{
  "arch": "conformer",
  "model": "multi-label audio tagger",
  "dataset": "melodies that start on their tonic, played by one synthesised instrument",
  "train_examples": 26041,
  "gain_aug_db": 10,
  "noise_aug": 0.01,
  "time_shift_ms": 50,
  "n_mels": 40,
  "hop_length": 160,
  "input": "log_mel",
  "spec_augment": true,
  "win_length": 512,
  "norm": "layernorm",
  "hidden_act": "gelu",
  "mlp_ratio": 2,
  "head_dim": 48,
  "fused_qkv": true,
  "qk_norm": true,
  "inner_norm": false,
  "moe": "soft",
  "num_experts": 32,
  "moe_every": 1,
  "expert_mlp_ratio": 0.5,
  "slots_per_expert": 2,
  "shared_expert": false,
  "subsampling": 4,
  "layers": 6,
  "width": 160,
  "positions": "learned",
  "kernel_size": 9,
  "num_labels": 50,
  "residual_init": "none",
  "optimizer": "soap",
  "beta2": 0.99,
  "learning_rate": 0.0023,
  "beta1": 0.95,
  "shampoo_beta": 0.99,
  "eps": 1e-08,
  "precondition_frequency": 20,
  "max_precond_dim": 512,
  "one_sided": false,
  "adamw_lr_other_params": 0.0012,
  "gradient_centralization": true,
  "max_steps": 4900,
  "batch_size": 512,
  "epochs": 96.3,
  "lr_schedule": "cosine",
  "final_lr_fraction": 0,
  "warmup_steps": 490,
  "weight_decay": 0.1,
  "adamw_weight_decay_other_params": 0.01
}
Rows from block 3 of a small multi-label audio tagger, named by matrix and row number. Rows with one number within an expert belong to one neuron, the router's apart. Each number is 128 + 32 x the weight over its row's rms, rounded and kept within 0 to 255. All counts start at 0. Numbers have three digits each.
Before each expert's rows are labels from the 100 clips, of 14848, where the router gives the expert most weight on average: "responds to" is what is common among them; "loudest" is the band of the loudest frequency at the time of the peak. Only what is clearly more common there than usual is listed. The data: melodies that start on their tonic, played by one synthesised instrument. In brackets: how many of the 100.
# router: slot weights (model.blocks.3.mlp.router.weight, 64x160, trained with AdamW), inputs 0-39
# up: expert up (model.blocks.3.mlp.up, 32x80x160), inputs 0-39
# down: expert down (model.blocks.3.mlp.down, 32x160x80, transposed), outputs 0-39

# expert 10
responds to: marimba-like (78)
loudest: 250 to 500 Hz (66)
router.20:101100129126139116179095144175146089189140126159133108101093091177165082170086086107081147095089212196100163109163095147
router.21:185083079066142160180150128164166149127116111120137091164122109207133119077118165114170138129086195111155123096130158171
up.0:056172116170101153102139064114124173157116132165110139157147171155180105154095167102130075126159194162054127055171140159
down.0:112138158129122156086138082146088125144103163112104114128134123107146109080031109132116138154145120085123077097140153151
up.1:168117124068092070083135112141155152111179172128136151093100145143089077174137140135125178139078150133146131132089146060
down.1:132105065146144179105128172089124121123169122173091196146126140144145119118085150161123171135047111127100073095076183109
up.2:088079092125137152108127123118149141081102154152095101120158154129110081131084152182102100138173157102127154092111152116
down.2:101124112121113152098106139170104144124137142145129102207122082121082144154105094119144157064071154174141146123137152146
up.3:137151156142155088152103092052100098100171142040123140093108161143127088144140113196153123159123114118181096129180167117
down.3:166132058159161186140129161105131149107108165140114157195162089152153090142134155124176094190096118051144116105119102085
up.4:095135106141075130142113130172152129151114095134091168151125142094074095090164113116101166137207129103107057120169088112
down.4:120123107134135121114119107132145121084051131149114117130121172159138120174155160122101094104124150135143122078109125153
up.5:122138097128163151160173072166146113132094097181146151194147106178169152075125107161127072100164152100174141106100118162
down.5:133067144173097149143106146104133107137093093129167076109138160149060072120167136118125087112094135115125110095223140139
up.6:122168122153130087110102129112163125096096155167135107175192158124180150097082114100156089057149087133068109150073105144
down.6:108069181083142153147102118094163100136124141084106131086122134113121123145062118180145150131104195158102153126126140145
up.7:144103125169089121100114131130133150112096125135146144136161081139165146157162123145082162101078095052119119145148121146
down.7:128174116112103138117167117111154056183107112144110088092118194096139138160115163094092171199106113193081137085098184123
up.8:135067132140090121079124091173170159157127130117190131161085136124067111120086114120146129150092167121151136157130106125
down.8:168151171125058084119113101109117127134118144156107167096127057136110138131089129087158087138121172181196086109141173174
up.9:141101070174145092138173140114147129116141166062189111126148129166075140085116154177174106093154085074160119109112140110
down.9:118150092139180130134094155177106122090161213129228139172109120062159121109102141115106119124107082159120147066097108166
up.10:113148156106154156115108136105082089105212101105146148134194126106078127093126133109117158148129140134101097058111130132
down.10:155148090105130150123171131127149071121147100137103102118141182145153089161124141095121127146137160134162110149098089155
up.11:069174179085164126136093090124165132172205094164151152121146104109104099134120072168140098150098148076091142127142126152
down.11:100099153166139007123123101161155121140106171116138093147148091152115119141137128149081120078097131114114063135079187141
up.12:156081137138152148100127130138096125148108062105156154159073166107112105212093116091069125078186117137093146084122095115
down.12:107062129130071097105080102128121183124174050126169124095176136171078187072096097102149093153131118135126121146154114072
up.13:166131086112106205074188143110195128131131145164118144129071071117152070118114107128159150094154110126136080181127154066
down.13:206129200098162105107126090122208053114182135149151071125115135071168096181120123136106094127131186106106171075162124110
up.14:082099156112120161082153098053126116127071087147152173116182150121138093171166118158165133122098164128158116124081145123
down.14:066104192128124079066116136057114135091066110138155150068137122076104122137114150180092113136151114136137110166131091105
up.15:132070190129104123102145092138176160118129106109137127095109159123160100152102113069127119111161109144104105125119160109
down.15:121172120119108171127132114135070145099125165154153101095129127105172175133071166110131139119078155194159141212118179145
up.16:124108110091089088188116114133076132134115097145183066077061117142140109132150100121129146126142164095118143102174247108
down.16:067142189177116128105099118105088169103159138102135131143128154071144144155133141140148103110171078167159111114138082110
up.17:093065190125123130126162141134077124112162203091126115178147177156046171125085197130126124105071152125154129143148091133
down.17:151127121140163070132077176116121126147161088186131128142083088141180167102175099138091083096136107120140120156162144143
up.18:176106110152112189106140154117107114169098112124113090091122105144139192136121144153073143166072198176130205150129125108
down.18:131123155090087105117171105074087170157136129138075171124153145135150099174135092144141142206141117160092121136149169108
up.19:087160157138144179118141135098130164110118097116182069118070168119197131141064078186086101097109174122152197143148135227
down.19:062178113116139106095139092136090164126090179164112138164119086148172105102149182152126143152160094109108112163113208132
up.20:158143100137093151082106066131122100127115116146132143111182144133091128129127129180109113120090099097066090088115133157
down.20:191102102154097130134190114143117111078100137072076083098079109131088138109109084105212095150136174131140155126076106130
up.21:080093121154099145052151205158150141118134174115113114165159167097129182138176152102198080126093148105101100165126111135
down.21:146120110114101152162162126119114136076134120128122157134121092203079110174193122134083140176114136122146163156115164108
up.22:079084187116155179125094131099097166168128157159136194177055207126122116083083136152095067105082098088184090095158107107
down.22:059143137148130064220161147127129170152108149097151091124095139132136111136143066130149142162167113127166066124109169105
up.23:127139143213124126213109063133156138150139053145100147147090134153126140121158148110114142082171149174130130111093139119
down.23:126164124155123132147103169038145152122145131138101112076132146113128121090159087092086138153116122131086150108139086114
up.24:129143166135140169175095134173093165161123154116062145129111110160183160114137178042105122112134170098141065090177171168
down.24:112102114144146118091120135086140102118174126126152161039137099060101149126114105184083097153130117123182146156138096092
up.25:093072097091123187121121134102107107151172162146086120172192158111086111100157159128079106124129131147131061120158101091
down.25:150096133139204165142095112168152127131110105137190089155144091149151117118104179202194083075138118146200175058088089120
up.26:147165109166082107112158143139138097034157126090164150126131165115069119177153099146150043126090157061108166120099106083
down.26:164145144149158101176134119146162140107183163105100082150103152112105173125168147155042145116113115164134107162135171140
up.27:153096170078118151125107098113118147175217086108101161167113091112152131146123192127075086147067172159170088136147116138
down.27:131157106142186137157106141118113108122119141119118122122152101115135117102078123103061156134140114073108121086106126128
up.28:141132121166104100104088136106102162106139117162145170095173109095124151080177095132160106140174123057149126151138127089
down.28:106088139138076151130129151123135116117074190117178083093127137156075182166138130114105145118067147201169115093167148142
up.29:195139099135092116163106127096151082145126103122198115072155099103150083067087106164138116165157183119108175151123127181
down.29:101122160112116084067162100113154161164106069105115161193142112150137044131139125093095137127138101175126162068146084115
up.30:117154109131116126146104192159112142119160146184018153111152059098160134132128104165099150134097122113151146129080131096
down.30:163134111125135101130101132081084107165176140088128092196168095120152153175129152142054152143085098111122123136092164127
up.31:106140106145109118138088115144148091108087154141079099127148093101109104143076127102097110161120117104147159158090122080
down.31:132140137190119118112156119159154088102179113086126117107143058091181133106158146141163156110101128100140114159092127130

# expert 31
responds to: the note G (88); horn-like (82); the note D (70); the note C (69)
loudest: 250 to 500 Hz (60)
router.62:079125113145145120157109128106178142147172140140076168107120164146138189056129181097082127118086102165170060123145110144
router.63:087136136138159135198134132164145142147120161147124139111099131137146167108126096095058143157100096117092085129112166092
up.0:081112109122101135158073119149124138097155136144097123112123090205145114165103093163094134203100110151091126128165115156
down.0:152128105164165099158141104173116134101176156160147157168087107136081140128150140108168130135098158171108111139130118133
up.1:102132100172107155136112204091108130110169140080077162177182102092189107092093097115103166175149148092107147116134159139
down.1:127104155131109137161133126130138153046187149158100068086154140135104130121165128150124065117120129131103190125152109136
up.2:104100176103114174061161093169125181100105113169149161130089195160182110134149131155143157071121116121099136179145116130
down.2:176110149159133132156149121131153120128202151154122138095110120063144093137121082106119167106132126107148112109099188162
up.3:168139100157099138122144128064115154079139101172142095123149089106129103068058112114171150140130144145126186124181081119
down.3:066118127180142162173093135141106190126146154094105080137068113115109098127133149157128174166137172114155100100126095133
up.4:102117175190159124136121069104161111156165167153111133089089143109193068166132154113136138087071164093180129086103153114
down.4:107139155085163139123088137090154137103095115112196140088088141109118160087095109146195115150160182159106135091133112115
up.5:114110127176131126115114110118118043094124128124161172161121163075156106119157106167121204080127173122071155138096102128
down.5:098084131085190158134117137067128143141190134153158098159149095138067169139121161143053127111124153141133114122131164125
up.6:161088139119173124133087155124156084101102075137094150145149167107148063082094124191119134129172111111165150113119199165
down.6:132124123119075111137136106172128093143110133128140151157107143112117147114123032100100140081143116166131147132090182127
up.7:092140126122164103152099128095085173125150163130090121124159143154135120142098156089095111053098127113174074200144113087
down.7:128198075152128077141100104095135155072139132111056098150167137129137088112125100142151128140186140134105113139159166134
up.8:209079078159141112161149111131132137137140102167111098112109159115097160136099103104148162138108142166092102113188112117
down.8:140104145121146131082133115083080124166130135078139160121122123187112100154147122139153112152126216157107120211128084113
up.9:130175076139176169103090121162110142042133126066121103146123129150093142176089112124167108087144096071132174127169115111
down.9:093091161184146092126108127148155111144159115180145094171116133146133149143175107165114112168111138178101115094158131126
up.10:092085192158129142121166105090166169046163113102125057088106094103107142131156182140107104136167119152143181130116087122
down.10:136098120078104059112137153172104119163184089167124072146111135116138107156139120132092173116093193101119111108179109125
up.11:172111095094198176116165122075140130091087158079186108100187126143165060083138122162151112106097164103167080131155160102
down.11:141186098105108141123148146162188133187131133147161114093152118086099114124147148080152116143120143138136112089212119161
up.12:154120110176049151163139176169124165108109072137220132155199136131137070105109132111098097086161158103145083118122122090
down.12:206185146100105087130191120054158102155151146075100133102148124149117180126142090118157086140126145125083095147081102143
up.13:133063109124119122178115104189135139206108119139087141137088109128119160136159179131098132151098108135139122146158175089
down.13:125084141139090116093133048088133154127143080163182043111123104100077085122144138140125148122175152096063095125068180145
up.14:168105173073108063127088073142132123108183144178162094145103139175167119081071157156105180111215111094151093157111122112
down.14:130071191101176142112127171111093140109145169125120179118100176094142124148123145119081137097087129135146183134120086115
up.15:116142118120127098123172132142165118146126134077096132115104102130182080102175102140118154116179065116143167135123145192
down.15:143073129174112128145097128161155128154151140133123169091132119099115153176135109103197093114178143143116107115146138056
up.16:102072167126125101175122117208158067095113094101130138163103124163151100184181112118055184157147084102118093133123068137
down.16:092108087128127217148122138091158104100136144114131082072151137080090116118125093132114118152071164164160138103118116123
up.17:134094145156053146096133123105035117113152167144076122102139122146139154067094116112176109112062085150181137127100139126
down.17:117161134085129149134155063146176072157129154115169114130118170154133180062163155153146120140152112123163125134152085128
up.18:153160151141119067121168152143099172133154106164147137175127150126073104138103082164180085135100140084070146157161154098
down.18:089146115084207109191167120167146091139154134138088118140117189136090150177074190178130110121166112143167199188128167144
up.19:189100106079136107119146109118119106164151046192140150119096076110038138114152060123138147152100129146173115105215142149
down.19:208145148105098142123109125151063144096130098134140098114147124084159108130165193124091079085097122139097173116103110143
up.20:167104133145126070107139104145152143135123102162104127115137114108119119088150133145165098135176115164165079079137062207
down.20:121181135118118174111135105134139118145152177150208137158153125089136124102110055090112112119123134139107158109124220090
up.21:157115139114129103131184091104089123127100118116089123123205075057057173098178167139184138157107139142165119092096112239
down.21:158190122165072169101054159136132123165125084190067130129138130142128127180123087080115140159106143118172097098118163101
up.22:088140143155058133158200112107151208152102158090202166041127116129086140136162190175114091141164095123141172080136141096
down.22:123069136121094155088150114165118077149123161154163125123081110157197118094095046148151098135114070132104124132193112105
up.23:115115131091166151095147145124146097156093157120143149200155121178088129099161150136154105108089153132113101116046161131
down.23:120165079150164093162129147122173197165116115135074126179108126106120116116155119146089108076117119062123101085120147113
up.24:149078140177111076126101129154092176131147132112081127113112121116071129103174142121191141115122115147168175108146093150
down.24:098142171131104075099152181107151091115152127171124143083109158146136113206141216060157142190180164102108140170137134075
up.25:083098180131179115141153184135147214117185104174109108129131123128165110116141119132146099062144123127080125061134118157
down.25:201122130171171098121094160060132134149096123072085126193159201129116148154188094091111146102080144168203158150083164103
up.26:164098111068146113153097110128177095123144078079157161143170104156100125113119137149194088094117140130114137112127111152
down.26:100104111189143094130200130120080100158189109181150119156132134140084145156071135164100070132145088152147158154151107096
up.27:164184182149176152106073083167185085119114177136152124156091075135170157136090117132106050091111139126109116107118100196
down.27:100053133131151140118108144101105152161176158192112147138085131132136131088199163175086130042161168143159102149126178082
up.28:163085153137150149086131151125157085132128170062119088099124107109115142102108141130170098179184138095143096169158184155
down.28:151155084140164069150132096128146095190153062134144065126189162116151096207142131069180125096081115152106148129105150114
up.29:178106172150130154086148156109092122134157060152136114157144164184142123127103099137154190133094143154110147143165179151
down.29:104095118179112116125105176145206059120128137151158125148182103045174041175128096169123161153099120116179138099062148071
up.30:084078161155137167112135122116168068156084110198174141158213137116100137180169141129104142141083137143128118122116121081
down.30:184162117183076130146114088120129121114086153061138069176111099162146155070093130127153084138177172117146107113100144109
up.31:094040101154069132154134137104154138167137142163127181124105119142150140124142159090117155141102194100145121094115169110
down.31:105151161134134152142104097159151226115087169130148107142176167118137118145099091130192091140157109143130098130096101201

# expert 14
responds to: the note C (100); the note G (86); reverberation (77); tonic: C (52)
loudest: 1000 to 2000 Hz (31)
router.28:098096142192152097104151057119145061095161101111139114108113107111071079094110114174140119141160174156102085177100176162
router.29:133072090176163177114084105118167078183146119086123152120073137142142104147114174122130194111166111191121128148168155169
up.0:150084104141126164124098097127127134157040178144057129112220111128206119073160142125139114128107078136170148120109173160
down.0:117122072121143188121186093116111102069098128084188142167187129109098138089107110082047124170159152049136112185124177084
up.1:165163118161174078113064116208123157111192122162160162128133150124182127184114111207110115141136160102140051158153106125
down.1:153145157167135147115143117139165131124123162091137129118104116096154162053126069149123204102143123146194139130123135137
up.2:168124111170134136074179103185103104119122120103103078098166090088201149093193064081133126149153112116101093129149180143
down.2:108119129123137110128136086127121134117152123160084129169069123173156143193140138133163143122150163060140136101067161133
up.3:134070070103119078111111076133143112130158102188197025134123104139070107114101138158128151143181127137113183151145125133
down.3:073110145109119167181114113131080173123150131121131209118193195161080164144113187161033172121157165175138096168123079171
up.4:128136134085103107107143120124179153119152114141143128144074101158087138138108113112098127203113078155086107210156158120
down.4:119174111104050101109092095129103099057154154119135134107127114151118139138119152170147145171101139166101154129158115080
up.5:115084133052121171101167164171125154129152186142117117117129135109132118147167175148147123113140152117161090096140155073
down.5:151155149121168116149164141123167152087167140140091139142142120104152093158125114075105128162078164076106093186139082108
up.6:141141120114113071081131118159078072153152130119132130124133149111126138086152154113117097128172113140133140202095152194
down.6:116121150120136132067179174107172097081139118117126156164101130060174129158146113164091138121119180187154100103160128134
up.7:209082140148151102124062117178137119131078109146106156132084159091128098156102160121081137117191136126150126127127077155
down.7:150095071159111081083132138165109096150049139151108122141132139144115178086098127157109169097112100154115090109091209150
up.8:125131152093100094143111086120132123142090147107076078119164143129114115134178124153139101181071100153111071177162187172
down.8:115123082139146128125154089074173131134078150189172101093100137153134095143134098134078189090119134102103169176105106112
up.9:159085201098111115131128171076118122139145094154142127135085087106090108167100172163179066128133118166127165133121160116
down.9:076139145145110139118151132141104154151166116181143088134122155173169144163155138123123132110152118052149132123119100171
up.10:164152112122088110192128100160136149145147176098100157132138110127126148160139171127100076108222126104116091154167107099
down.10:102121120098149109157062123131115151101132125133117162137098122136123096145148134095129090113185124138113145117110107062
up.11:095175168139151115143087149178166111134088088107140112144075072113110166170121156103112148153087078145094112173136094159
down.11:152128079088116124104177133094109097166165195122071054156094117140102128129097182098132162109144129097119147046174100110
up.12:120122103108136061130156116069171182168099121090108129118166138135058083113114119143083093067135148162164181166171164141
down.12:141126113175165145136150215127104030097148160105099114118155113127153145168101083138119208120107084132120105138113131199
up.13:138113138123105205124097120131069147072147159123052125103147167123159136159127117156134153141151111152155178140112137125
down.13:179114138128110153080128054169170136158147130155167203088108114109131098141098200145137151152139098161179141144166120124
up.14:042154150156107133078136121189101118123135066150149110156130153089152158123127145119129186108115153101128135129058111126
down.14:110091085101108200155054112089079087165179065111138150113181032161128091135134158152117145099128126146094165108116136106
up.15:155143138161107101154141090107117124166150109165087164110086127098091129159120179118065136139153085139174130085131161170
down.15:135134115094139170089136130108131119141169118122086095163122142147111191122126061132100136116103114143117195132067164118
up.16:159140119088121111139140157127145110143091095165114119116147120105115104091150152110162174125156156101160164100177065161
down.16:092187080146153080126111124120160135123095072063153132155141125148132097133082131109112119195168132128104099157137137148
up.17:086146102139168142150182108160185186103127100131109123129081141166174144130139107140120136080077159078110076111132118131
down.17:163075184078161122140146073092071120124137110114143113174125086141112116162068158159084093163119108118093138094095100121
up.18:152130138119132108154108147139132122115068097113155149159072148192102146107140117123104106167098068137110176140080058137
down.18:131135104139091149184119100134114115143149156122077106123173233110079069170082121133072173163121121176081097183172111109
up.19:115123129174118213180118116115163106217091078142117111166073178099101155190117129148130140143097119095158130076137129144
down.19:145135181145090105182144148150083079098086147177142098133104168086144133159110143141157155141140134159142161114083142122
up.20:090146115151133088097165096159089140091143153115121180115099134105167138095136146092184108077144120139053117157073162075
down.20:060116161094092118119087145115158130204118140139139119155074144155173157127161160102178111119082126125106080113128137202
up.21:117126099120149077166194120112092113115122185188139125111088102160116118116163153186106156112130108120164150100139093136
down.21:113135171116111161174119116159064121146182114101073135153180125165119092121126159171179078130142114118108099164133141075
up.22:111098117190124136151032134123151125115134073094065099078129126116104124124075145129143143133102158155091130108150144118
down.22:094091115126107095149126130147144105069110189203144143156135096117136170198100112169125126140095132107114169102206096153
up.23:184129118088055131117095076122073075142120149130092098116136100109110118105148111098134132106192107079223144129146131154
down.23:095168073149199094143093173141193115169075096129091133094171058161126089115114153158142114146156087133092108119124184181
up.24:149173135124172113147085138090148072159079107136112154118121095112135106095188125070114142122164109117191080210093092111
down.24:100178161129111064137098103095120158131160055164171123073178166161185140046096159163130082167117171091139140131112163098
up.25:158097136081142110103128085068153122123129129178138105110046087073113097095065125142140164095116109114128140140115176164
down.25:103112147147152134110139130122176081092139136139106136105073151086135135137121121117163116111103112121110122124072115092
up.26:114116129112138135138084139089106072133170132145098165168177146139136156081090141134123196126111128120161206111119150145
down.26:132043111139133087121092150109162157138129135080116072150107081104135099132166161180084105137121158144136119129140138168
up.27:097074136088157100112121132135163066134165147137084111171123040123099188166116082130111136087107128106155107144189132140
down.27:116150113116120175108158086100144191096097157137153152159174137155107094168113129089182152053106191130049084115162182095
up.28:074153141127109109122129106157154098162166163086106187113143119128118086159097092093077132058147131087105120123186117137
down.28:171133171100153154093181124082164078180148164170176081105111062138115103073117140164148061091126095121135183108128117106
up.29:128174091143092100102124105122098166157163135094170088123096169175137135145140057098151093102098150117109153092123094126
down.29:114097128133135140150169128099114222144088172118074112151143154156073170132103130058144124140115111196099073209149122129
up.30:115085096093100104163119146053176108095138081179096127078179103098126162119120139122146143216087190175089119117150102121
down.30:104137121148099134075069174157129087202139129121166121132078190159125116114171085163098170142154161137117060132074125113
up.31:135118096131168139135137151100163146175177175113140137141107144127141195153101203115113117133138125161129108122160100128
down.31:118145097161138170131143074114194140167085103076108118104189157167094040121151091143139184113130169141159153136071191121

# expert 26
responds to: the note D (78); the note A (77); flute-like (58); sine tone (36)
loudest: 500 to 1000 Hz (64)
router.52:083107085106188076184158103138136106138123179112089094117107148093088169138136163109086156154159151147108146159118117106
router.53:107128068126122116127138077154051178172113165139104084119138122177148131189094091079099179122190139178122128130123134119
up.0:137152150066093165102098095107137083155140096135175152169166108117141097113137150168148171129035083140137119174113109155
down.0:136175082146186076149130151120155118153071107157173066127092070131119176119098127132172089112127207077076149045139135153
up.1:154166184146108120106158080152060099190133136086146117164111135103141201157122113131133123145166103122109144119119116113
down.1:123133071143168082186100118146113093091107166134118110147133119124107100166163167120170098127135118193119137094201109102
up.2:079141079125113118139135138129113160158094102146143133211116117136116095104122185164127166119160152150167098134154192116
down.2:074126068138148144171120178166098151062147106121138088144155129153200106120164113144125154082128057125148108104110108133
up.3:183166109112139111145147130154118188115099113153122146157109082146123144112123096134133123132106147083129142142180074148
down.3:145097112150141158117136097133162100076113112119214113171108136127143136118141128089147076161106112173157058173097171135
up.4:168165046120123061092116118113153161131149174131146058110144107093174119092131082125152160166110121116137153154137115100
down.4:153119138100072147084079111132153139120172112178167171153122137159125120137150167121126114171151114103113163147127186148
up.5:153145131165146106106114133098108143115106113161146104050144099138149138068154174133125093079129103062146167125102130130
down.5:092110139072165181128079119159216159109096135116119126146109122146133111129112139130123145176110167103159081145136172141
up.6:097079113120115121119127138184143096087110101109124111150114056208066144081096133195157136207125169149052129159104109135
down.6:142135090100124104148174136141108130098138089050166111135186143135148088155098154107128157124159125177166062120110177069
up.7:116094111107072158087154135141141132142147122058121116110104161131125066112170163112109151100051145092078087200079094130
down.7:145071091124002120178139146139132187137132094126153107081127085116104087156073124129128158151101137098161193078158111138
up.8:102171163142145115083158100063088137127166158164131117206095137147140101180092134171151084107126147158168160161138203109
down.8:131070070146103141072158117123114123159110107102172118129177066130104034102164070163163108105123127151153141102142172086
up.9:183121075130088171167153185101129102127117108126102174162156170176113108130152185137055120095134157106139107142157099149
down.9:109147168099061190092140139141048082121113126101173131085105109141129101127152169103122107169100130103096168118071159128
up.10:107072119141126103160131168122147089096120077115172091089094123145117177145134145160109170217111101147147159136180170078
down.10:136174149183148158139170109104153171081154136086114180087099155085189109168122149155082126137222108100116106121108098107
up.11:096174124108166155076105146140126079123094120136115148171110077170087086126110108078135148169124100121154181107100121093
down.11:139093125136138116133116141059099186091154143124164084115145104090145169188121123183172133081093100192126160109076125137
up.12:154138128153108127128140185085138147134064150065137141152138185142123135142117102134134158142106140136088168084105131146
down.12:087103091163179101123138137135124086135116122147125088076195138106166197150053163153112081142135147142131168152133112151
up.13:168148126141055101119162196109127160158074163203128151128122195073080111129146083104098076105099147119166128132144092082
down.13:076118075133092106172119094124075155146131121157089191144110104134088123142108119159146182201136167150136149132088131144
up.14:082168154118119143136095179117125130130169136118130212139138140154123143112156157182089140175142139147107133096127119136
down.14:158103150149127119098082115137107085139128143129151081136110100146108160149093114177082098168098138104141095134153148118
up.15:116108091143187208153140130160192125125149102132115150043152156113220094140106087104131084131147131124152155102124185130
down.15:154117113119116165150170153148148150149106102176092095138149184137097154070150147117171102159131155109143127112153065122
up.16:127173170089105109155111177146122115090087141135127138146138183060074093129064199103157175097098168120129111133155105165
down.16:189103083097115136081184124142104188103175163131017120180122124174150126090103133123151102063148080123119160075084124127
up.17:082125154166165118137150131053188068112121061090187115126155092150140148137129161143077184149143090089078129100083110113
down.17:180103144102108115160113125092129116106121087123191076143126147160084128125118123166157142161086151148110135131091146147
up.18:189092165129179150134126132152109113139162064169133126149190150116115135127124133081098163125114115096177127117201136136
down.18:076134107130138155199155133097148145133150134102119130131114131121087091096144073164162124161115118091092107148108184146
up.19:102147139147133133104124136127097179096179141108127188190089164119185166135123135164087117116116123149104156134090175093
down.19:120087127098172126137133099120140111150172122151105152165108159107151101144070205132069097034142120176137124160129153173
up.20:104147111153091156142136136065098095050102149080159111153152061075084134147070146142120136167148138080107155156055193090
down.20:078131157151130197174112157181139149177123116092100115142168144126131137147134115150160118167138155166109133111130105182
up.21:115110151125162121130188152142212122083094140112212125194141154156138097080128134078150113148059134153105136099106112145
down.21:180085174113088151154150084144129135149103127115095103102206137099186131194146113126148141137121115103142143145070163129
up.22:062127129112080139136203152148138106086139131113181122129159120129123116161115122116176111146101124156128159105142120113
down.22:162120085111130113182136160195153087151142145110105121089088062137157121148173125094115111123099104154151144096142099145
up.23:141126102095170132060171123089124176120187162121175135166117160124072121130164066088097089109134118164111091121154113110
down.23:034100205082132207092155116108074111108117114135100145112135166111125146144128143093115114158141120136160144190157088068
up.24:102167138176093155129128150116142145116136107167146082156138105166110146049155108144097144146165136112156161147142154119
down.24:087130118147128137107131149127122061106141140070086174046146141119161164165128137115136165105071156104123111170126136079
up.25:092133154123108119104142067116128115117109105144081101060092115173121118148175183112148111105115169132174163171141043160
down.25:180120103116082098089117086108156124182129121156128133131118089146150112164129117090114134083154109137075067095101069109
up.26:151092068112087146166184160075129205175136055131054113196155159144148132090066135174107193151115178132096103106123108123
down.26:108108105163170103091144114110122104103097181100144156191115100153090157138103171148166174146075156043122064134160123118
up.27:090172106121112149086176152124150084122161157076140116165164099136083100080044135151146100115159093080068096162163098156
down.27:160108118091073147116092128133056110119154101105095162133104116112149139146157117093208128125150114144198116104111110110
up.28:100135123134153126137076157124204187114111107106137071125120125084131127116127082083135158037136106102126157117158153097
down.28:149113134138171060197103125070140120090128127185173159135122129139135150183190117076122098088110097156112136129116111121
up.29:099158144131089135146125155149189156146170130185180140128085126124100091108159111170083158098133116116151111085177126133
down.29:158167197128087110121114065121065119086141129136180181102137212117184125155163128169174114121121145157116201132090109129
up.30:159093167151140155123154125173122145144127064166149122109103107076086163118078074094155136174108163168137141113169119147
down.30:088101169155149117158112095144109167110158136154161151142094146084205102093096157158053158129108169135155129108111123150
up.31:147126101154083094141197123114136127120108098086076055124114101172153122136143069122185117130143104140144119089106121111
down.31:184172108105119156128119131096150125134144069130107168121117103084186133127157055134098149125141086136111179147083144166